A small image classifier, trained from scratch.
Training: normuon at rate 0.018, held-out accuracy 99%.
Data: trained on scattered letters and digits in many colours, 97500 training examples, 10.0 epochs.
Rows from block 6 of a small image classifier, named by matrix and row number. Rows with one number belong to one channel. Each number is 128 + 32 x the weight over its row's rms, rounded and kept within 0 to 255. All counts start at 0. Numbers have three digits each.
After each channel's rows are labels from the 100 images, of 14976, where the channel reaches its highest value: "top examples" is what is common among them. Only what is clearly more common there than usual is listed. The data: scattered letters and digits in many colours.
# convs0: first 3x3 conv (model.blocks.6.convs.0.weight, 160x160x3x3, each kernel summed), inputs 80-159
# convs1: second 3x3 conv (model.blocks.6.convs.1.weight, 160x160x3x3, transposed, each kernel summed), outputs 80-159

convs0.143:156139150086109139145086140053090091123111098131094114086090116167094115098036150111089126148176129121073109097161123055081141126131129097055095049121130105101130126105065127114124134094130137093101107107116129138064077083093146197141111130
convs1.143:136183146119132120130187171036166162146144169142130130070171156088100095087145129153115069191181114124124146165141105109114122139129143141086163159123138114108174152145178061070176151172106124145128117107106073145141120174135121139115126111
top examples: count: six

convs0.73:155132119186163089140126144166147163129080119159179123115146116127165065125104150083114162088085179152100119083158125120108110208091130084158095153123161109115093168128101108119101170095118095156086122100126103113146117104176111132134148055
convs1.73:105077086169133171163160142093118082134075101160148064145129106123135187102098138152121144110195099097157168131113138104179136096153159120106111150106099162122166112061118157170169122113154149096155164142156166140074159078061122164095087152
top examples: count: six

convs0.124:118159101152183100149120072168093084142098154140086091095143116086148090166167153104130148165100165105114105134121176101110140116169175147143136139140109095117144145145074151178110136130157156143129114108121210106146147079127126117098151142
convs1.124:068050086141164154082120106143085134100078150149189129110141137158168126135114149112166183123119099122158116124106165142091092109130108126142155141102130178164102195139122111135186148141132100154150089154148095120095123047114117128101094141
top examples: the character P

convs0.123:116151114096123122090106089185178173142206119090118142068138152095135108145089146071174142052074129137061114146122109200146111121130140131110151143119113121163101084108094125175048129136124179125175113132171150103227134132164148139143126143
convs1.123:167116094172134110126129126083174147116136106133134167149174120128197138124150184158166172079190177115137244164122164160162130124134100130191116119111136105173156120185096115150121180116154086160136150077129092105120116169138118150117088123
top examples: the character U

convs0.157:118114139098097142115087181109086114112099065163090090147109115070141151081117164136112085141073159148107080123150091131110125141096151142114109118108125129114077137137098082160124072174185139065116158092119149161170075125114087135096104118
convs1.157:141102146152110114219181123112120115139171163091161189112105079178112123159085100109142080095196064147111088151091107107112156219171118099149147149137178103129089173142143123077106142135117103173103099118095151134131161143144155182150190124
top examples: count: five; the character W

convs0.111:154122169151124186120078129155214175123131148174078089109112137142141087142034170096125106120150081080161082105137098123135121174134113147138093119115096136141131133126146163201134154129115134102139143198104191139156113152183142090153110109
convs1.111:102158112000179121082124130143095165041086130112133129095063162148146118104078202137161127156093164136138143155110140081136054180123115158035148122101153172076145084142123102122147172097146133160141142119123120138125128084161092072059132123
top examples: count: two

convs0.74:070124159168153183101099184152129151140112128169078132087135137187167117076122101139115117152110133118147136106103123083122073128128105090154114084123151103145063134157149113169157113149127063103112088110127156125192121151045064215108043070
convs1.74:160113127155095155213141139044127127173168135123123174101148176181100184165101079097145103104148138123171094121178111143101131147134130142104136120151141099130139162191119143098159084177166166131131153123134110167087157161126125115117147164
top examples: the character 0

convs0.147:118146141131138170158064168119167157131124165157109132140138107086110157114099132126088120122115098133178124095107075125090080099132136133086111096098159172110142140114113094044131128104138126087158104139123142100110111173140121078098169101
convs1.147:175134191155158136126114085121148126112139114158156104105115151169153107137154122096179188128117147195129114135142179157136160203131160083157142143113093106095111122126137108165125129155116092113132148109088135122101135123076137157185058143
top examples: count: five; count: six; the character A

convs0.144:129139105117144137154161119160100127115188104128151121087162143150156064119134107097123098154151147115115171137171113107116079180125135106122114058140154164150156134161078081197133103134165075123122117194134115143150103177121162086155112138
convs1.144:139109140137133119134074135111162100196131113147168121102122111104091140113140104129097127109150121111129118133142129142169083096103137144157114099142134129114109126109213148084154138064097115122135104090112127105134098107171095170097122116
top examples: the character O; largest: O

convs0.155:179113111087127131119150118046088133110090089112228138145158134093118063060142115158118127143193107103121170140142095086157118160111168148135119124130153126135125174132111109174097152139129163126157149143179155117091132121156144121139137116
convs1.155:139114130185143142169089121155144115118125182135060068116104075139164151140128130148099172163112146151104094144096102112114197205190170136140145152160073142131154199129157099145174170114111102108128117122076144121167092130105134145113123107
top examples: count: six

convs0.16:160071127057109118133133139110162127127108131124110158179133156097148084150178159126128131118127112117121099111110099154164117158117135163174138209121170127162087164151130168203091072136172131152137176033115136084134126105136144183104099102
convs1.16:112101111133129129123164122149131112038134087138130143130080050130096177038112076130131141134147125134128061114138083096152184128176155108172133087138105147116164126110076118086127141132095136138184154078066118150140085178150138154128110166
top examples: count: one

convs0.37:139118102110125149134133107185111113109141150180138130182161141070098132101132134113151039110183111085191050115069108126109184156134128130181132191179110150133125105119123164118110072145140143133106128095102108108089151155132127059104118109
convs1.37:060121123106092086065157095097088104142163156093134182068067100089097114153137112116121136180124131149077150116060120134127098101145099101094132078075096130097126123163125112150107120092151143164125115106126108090050120123140104153166079141
top examples: count: one

convs0.159:112140152095132135158097164037063077101132186161122084180140136134075104122048114062097122114120064119145114123121115161223114160148158142125162151129109114166156135147066175102151132094163121093118113131138136138108174138121077127110107140
convs1.159:085114115192152155096105093177192111132120156127145080105111126091113176092177099180134190089108127152120102116095089133111143141154145103190116112082090147151108199116116140097107082200116144133164147113094185108138105123126157180139133121
top examples: the character T; the character I; the character 7

convs0.18:088127098221134215091126138137150133101189123142158182139152141142142167133127121109099162114191181128119141120117141095103123132080123133128137075102157135125140110125132094098146079148126100060119111199148134146060076086113094125163083144
convs1.18:136132153105109136170164057116131128174121136140109122101137126161105132123203115120148114052163106115117131128109168095147092147116136134126121133190130128131126128092107110173176172097055147145076129112120121143130092112154156084113115117
top examples: count: one

convs0.115:127173100152118122181085144091150136109171170172094065198108105103150112045083110093114102115139111070132094088104113105137130125148101124136104156108132121144110122115054127129105130194103145106153163059140145183217153164052129102106100120
convs1.115:107148139141105139128126105093147125083125100124143073065150150054090113168142153140140156156067118233144142124103084163156165135108127117166165176081126079198101109140149108204149109135141112101092114176126122083159114102139100156104138071
top examples: the character X

convs0.153:092156146137126154153113197161137103153162122181146091114160111152130076136055154130107138112112126125140120123153104086110062170142148143168134130146150160145143139125072137141199102034158116106131127152099164150127145174143192126195136111
convs1.153:110122143156133124102130085117181110149125151105175107097099157130167187137154134128138098100204097110120130171138138154137076052134130123095127055124112043075166135151155160058045126209157131136119137139162117172146126116111126139133104167
top examples: the character 7

convs0.48:123092129106156127092113143079161088173175113126118119137150148040143123164086133046116112094104197136075110127122125060099055124102124111100157132093073112127115132152094138174101077144115173138119168134125138162156149125141147102124085151
convs1.48:096185073094141085102159138112127118117126120154086094064107150115149106118107208184119116155124081150126177152150104103087098144115127068150092133111121143076106121156148100079160152096112070145108029179104136116167084160094125127096097098
top examples: the character X

convs0.68:118111097120142141108121168187127141142124106142190136061132133110186073147173125098169120089060098161094134136113097151124063165084107106130124000153108169101169146137109150121096103137086081133099092103127111111140123151121105164160104093
convs1.68:128134118098145162155190138070095130195129121168075106117153191148111120073138151136097130128193140086207181149171162135147115094105125161157087164166143094129133118127110101127136102130143133125127168100119106093097126120115189161157126185
top examples: the character G; largest: G

convs0.67:049136169140139142145117137190150108093123223143164129049145136097152140125159108120146124134175158123126051096172121113109096167131065129128114079123084102115111142126132179153127097113145099094111062093098147132105072184125092134125117098
convs1.67:120094121156119110210146130093076167152167120162187134088117179124103097081140149138137124118131122129122121235122148147133109157132179103130145148151136110131227092164137121123121134150172153160150150163177084111080102134113122125128085188
top examples: black; blue; purple

convs0.71:154095153106106090148096055050023093115147143129126128154129135109126158144113070115126131129156182158131116123086135165107061121107126110107140173141062148147153138150128112166150067171127084091113129107129109134154113097109108121139134132
convs1.71:089105105185158177147115120062131115181152156132059095170120169104144183105124202169136182063119081150089111175090177103152114171132112121202121186101146160119117167134107181110128116131120080154116124098118132123111098128084153130098141147
top examples: count: five; count: six

convs0.76:112103103152133162120122082091096107136158214171087139161150129103068123169159106121115176159115117135117127113118139116091188159105109129095158163164127083123070112160114098197157111005133112096097128120121149083101141139089115110133098164
convs1.76:119156131186176137098134112172183124117123132133137088087126175066167131114065103103121103168157122171108154147082094144097142138134200128206159074123094178110099194173157138113138154144139124112145168174078128227161115192173218114113158131
top examples: the character J; the character I

convs0.137:096122129147175117136156152161159206138140143145117183072107138020097117098119181094128212113078162119153143100139111122122103153123140151187118093182122118154136091110161137164134112125164120112127125148154070144136155087132120149164095124
convs1.137:124106117118071142142162137064096144170141125134101162127177147205154111129135132117138134089156129104193136159146131092111113117141120109117132096075166128088099102119045129146097119096149109108097133081162109166178150093090140129144159162
top examples: the character O

convs0.98:129126151106060089125115075179124149112192080108116115139098122103133108105159098144118133149172145175101138121115109115129102130085120149117106088161127142124086113174098158172074075172162152142127100132156097192189110193128107110158100137
convs1.98:156198118159108156133116131119159160150098118134169129124182153167178157147050169138142132151154147149166120143144175140199147199176164139138140150122145160164134185077155185125162145106112144084121165145140114123134147167159158169062154123
top examples: count: one

convs0.79:187121131108139141112079114152074127080154044129109108107119131079088077132152193130146109101213107121134093095130137133127154114126131139136128133145122077139105068129146141158158132085155159120131173117080154117105072071036101099163179130
convs1.79:096117113105097156111134048070138106103096108131113201103124114130119113118087092131151157124108083121085092162156075075142140132174085139150153169101180106160146095078107133157093191182137125164179076097137172165112154126113146081106121077
top examples: count: six

convs0.129:100172107099099122158154147111130157095124231140169119145128101145137105109100128088126082093127080131133095099077095147146096159137123108146135126083169108103139120118099095099118108103063175176132131102124163088182210117076108124141132131
convs1.129:177121093115116153099176079078189135145189143115064114110119129122100151183141125169109065111145176158140117098165138163126156101148125141182100096149157109183169168198103143124176137148100135108135151120112113143141105229142126080195109133
top examples: the character S

convs0.10:155153124059155186131107085077156181154114141115133126118106086137103038094066158103135087127129132145116110139076113120150121184095129153146101147115116147111151151123137086098118187121132103141136152097127137119196119157111165164122118107
convs1.10:052137099186165136090119104075115139141119143114087139133118111132140128137143132078092172121154160107152164157170116134114115129173171149168130107082121093181120177139063176081110092199100110116140149136090114099157128139090176101144116144
top examples: the character Z; the character X

convs0.128:133152125139166088149155124097153157036131155067120131171130125116098132115086135092124118093102091159176073076094104118080140190119118151184099119086128130108150125120148176121127119084158137149105087097111144103196085090098136033129149133
convs1.128:098121111116093153100129153111123101122128107176135103191102110100110126172158078103126134115086123155170086084166131143049159102178140098191128096161131152133131113069151085199136118143086093147107157192143157156150107133107112085164137091
top examples: the character C

convs0.126:153096087153137133133180132084199128153115088135151150094132105121096104146120155120094148100110113130117197127126160067180078111142135094106156140121125125098152143127162079096136108142137112154098135110095142153150148068132148102110129140
convs1.126:157119139141100120138133152016140178103109096124066143169083116111146154154122141145105089131143103119126136088231087169138178137148115178058138151193166137155157090124103127108116127135124135151099113153153051147138122125105136081150125143
top examples: count: six

convs0.45:098109130137163129122132083075150126113107141151155144156106094094158144109101133143128146139127129073148119135099104090068143123096127094104082156108119102085096123131092096066103074118082118099144136134136091126121093138123117098140117108
convs1.45:139136134073173180099132140175163146121168143133107134138148038150105107131186123113125080127152187087088172116137157183124111102141093151121117099126124086127078143130153077130145151119140108116110115139079128119109132172087126096162091087
top examples: the character O; the character U

convs0.140:168110119121146123142152095168130128129195070166118154162109138111104099108201154090127142129103178129124128106143114111116119068127117140107158126145109130137124038117125104110082115198103139104112137149121151114153120108074142046161144108
convs1.140:103112142193133124087073159124115125123116194164152133124111132147128226226117127143149157089166064136102071182147146094157127151165113111117091129162118115135087145124098181139133142126120105184100126159149161130091103121135188077100163171
top examples: the character P

convs0.20:076123085068075062178170074117087127085228113123166106091134126123068096118166118117124114092121167095114129116066111120097171087135093141157161116142139112118111145149095097151128096130127116122145147114126159145140165131122125000174106155
convs1.20:155189133199159144088135119126135124105080127149070195139171115079104147187135180121086096161155166164096089102197142134176106181137099098127088155083082166133105134149125186172152138127147170152102124115115142151150112101131142166209141146
top examples: the character Z

convs0.158:074093124143167122147084136184148114105127092145088097055079134135082144171147157098131148103120160116156086123129122120139121149169179188116138115163154159169135129182119132105095132120142170124100108175078181121138116128064114080155125134
convs1.158:127137117152139129168157120089130161134149184141182174171090154112169181117079086121133157089137103196082173155108144147160118104125101139142121120125109152100139159152143117087116103152148111138116161115149131127133093129167172097129153164
top examples: count: six

convs0.35:135111097114109170135149066073126125127134165103093122147107113176079120063071112131140130140168134130096091119170170117124086132120147160087105060148153105085139107151128132138141082089106101095118167154177129138120078073156140151202112102
convs1.35:048158131162136137164115140142129136136096225158102134080123188103138140112130146092156144132158163151113213107085126155112093122073152129136136066157102168169114133126144080111129166165125146112093184141082138148161097135134170138105156127
top examples: the character I

convs0.81:134075121168134165149111148119194166119127156116108073095116154091117101094101109114138084108125123155068127089096132113120117099113123111132146127143141151108136123205122159214086122165149167115132079125142143171062151144097219130117234120
convs1.81:086151142068113131151107120113156179122069140211147135138128150148149167122096105169128125150130161050163105092128124129135105182152080126130138051125137200130088075049139106085097109140087122082119162111122187097203116133158078114107119139
top examples: count: two

convs0.104:145096150154112110100160112146076125095086135088082080056123110134084083131097142165123120143116149142159075126113176090091093124130111132133098068110118135152125147145147190115154175129105203164105094140116132145099058125164127101153154092
convs1.104:064139091109105092174081195071117175135121176137101118114091147126142123097146174133131114172133101099156117111130163088056112139097129077144104177077111125070123048095185092124124119131140093135158085097129163083074123082124157111072066166
top examples: count: two

convs0.58:163057122104155120160111124146142105133136091145111170147128167197128131102037088108090127109172181053106162095136104086137137135119151131131124100129102097131167106114154096163125085076110075108144133128083113164150078118061123167122115145
convs1.58:128132157119104087139148123191083100143172135120112121099156178101150136169130189106139080109134078145081051190050166120192099104161098105125112150116159145119119139086093127122130122097108150148124118115152120108127073124177099104145178113
top examples: the character J

convs0.1:075146143104170146096144150136062114143158181167141204071101113131109126151161129146107127102102106099139136109153187125095159171142133126125103088124126135135088117117214066165170147126083107103144146209115109078078111151155146105125138163
convs1.1:127078166080156153119067077174126084032130143060142121142123140108109097145139080107130131118092146150092117143127094138053058101168113109158130108064096093108091125152133109121097114097131092105142083108122146172101144096088127128136122034
top examples: count: two

convs0.47:117182121079166119145104129058151142109135123149152104141132110071082093133067120135126106125074158148123116107114125133172125134120170179166138114138149087123115150098083173096083102217182121076105167130109121078154111070092059159131121138
convs1.47:112167156171091201148147136021183115175172129100044130110143207169087126084106091072138135135171154145155092080167127110106121142109138125149191178124105158179141104143092151144137135165096142154154132120214072132092140123107090173122145119
top examples: the character Y

convs0.95:123121151137087138108091140199163124136167103104113157090191171115062109104100158131143126094139131105121166140167126171153184087135126136123164138139179136168116163162166194139116052220131074164128128129116128116151115078164108141126147145
convs1.95:107149043187117107151146078125101102126118119124084134104101138152235106144126138065118081090155196100134145125153120146131109101072103092168059143109107146120104119137119080129125192089153133138102155110135128132059119138111138163124108153
top examples: count: one

convs0.56:084126146127117150132217159119153155150116153127187108020092119163168136108113134130091124110081111166162173102136096141136045135111162192146136071150117097151160179136139177136106122155099161107102084148159133084140131212171124111150132107
convs1.56:147106073099192145102119139141161082094130132097169135150151170184142117132109145123129135136147151117072132142118128164105088034105102137099114114119099096083156106146153072151120087096184136108175214090142187162149163106102069177135112159
top examples: count: one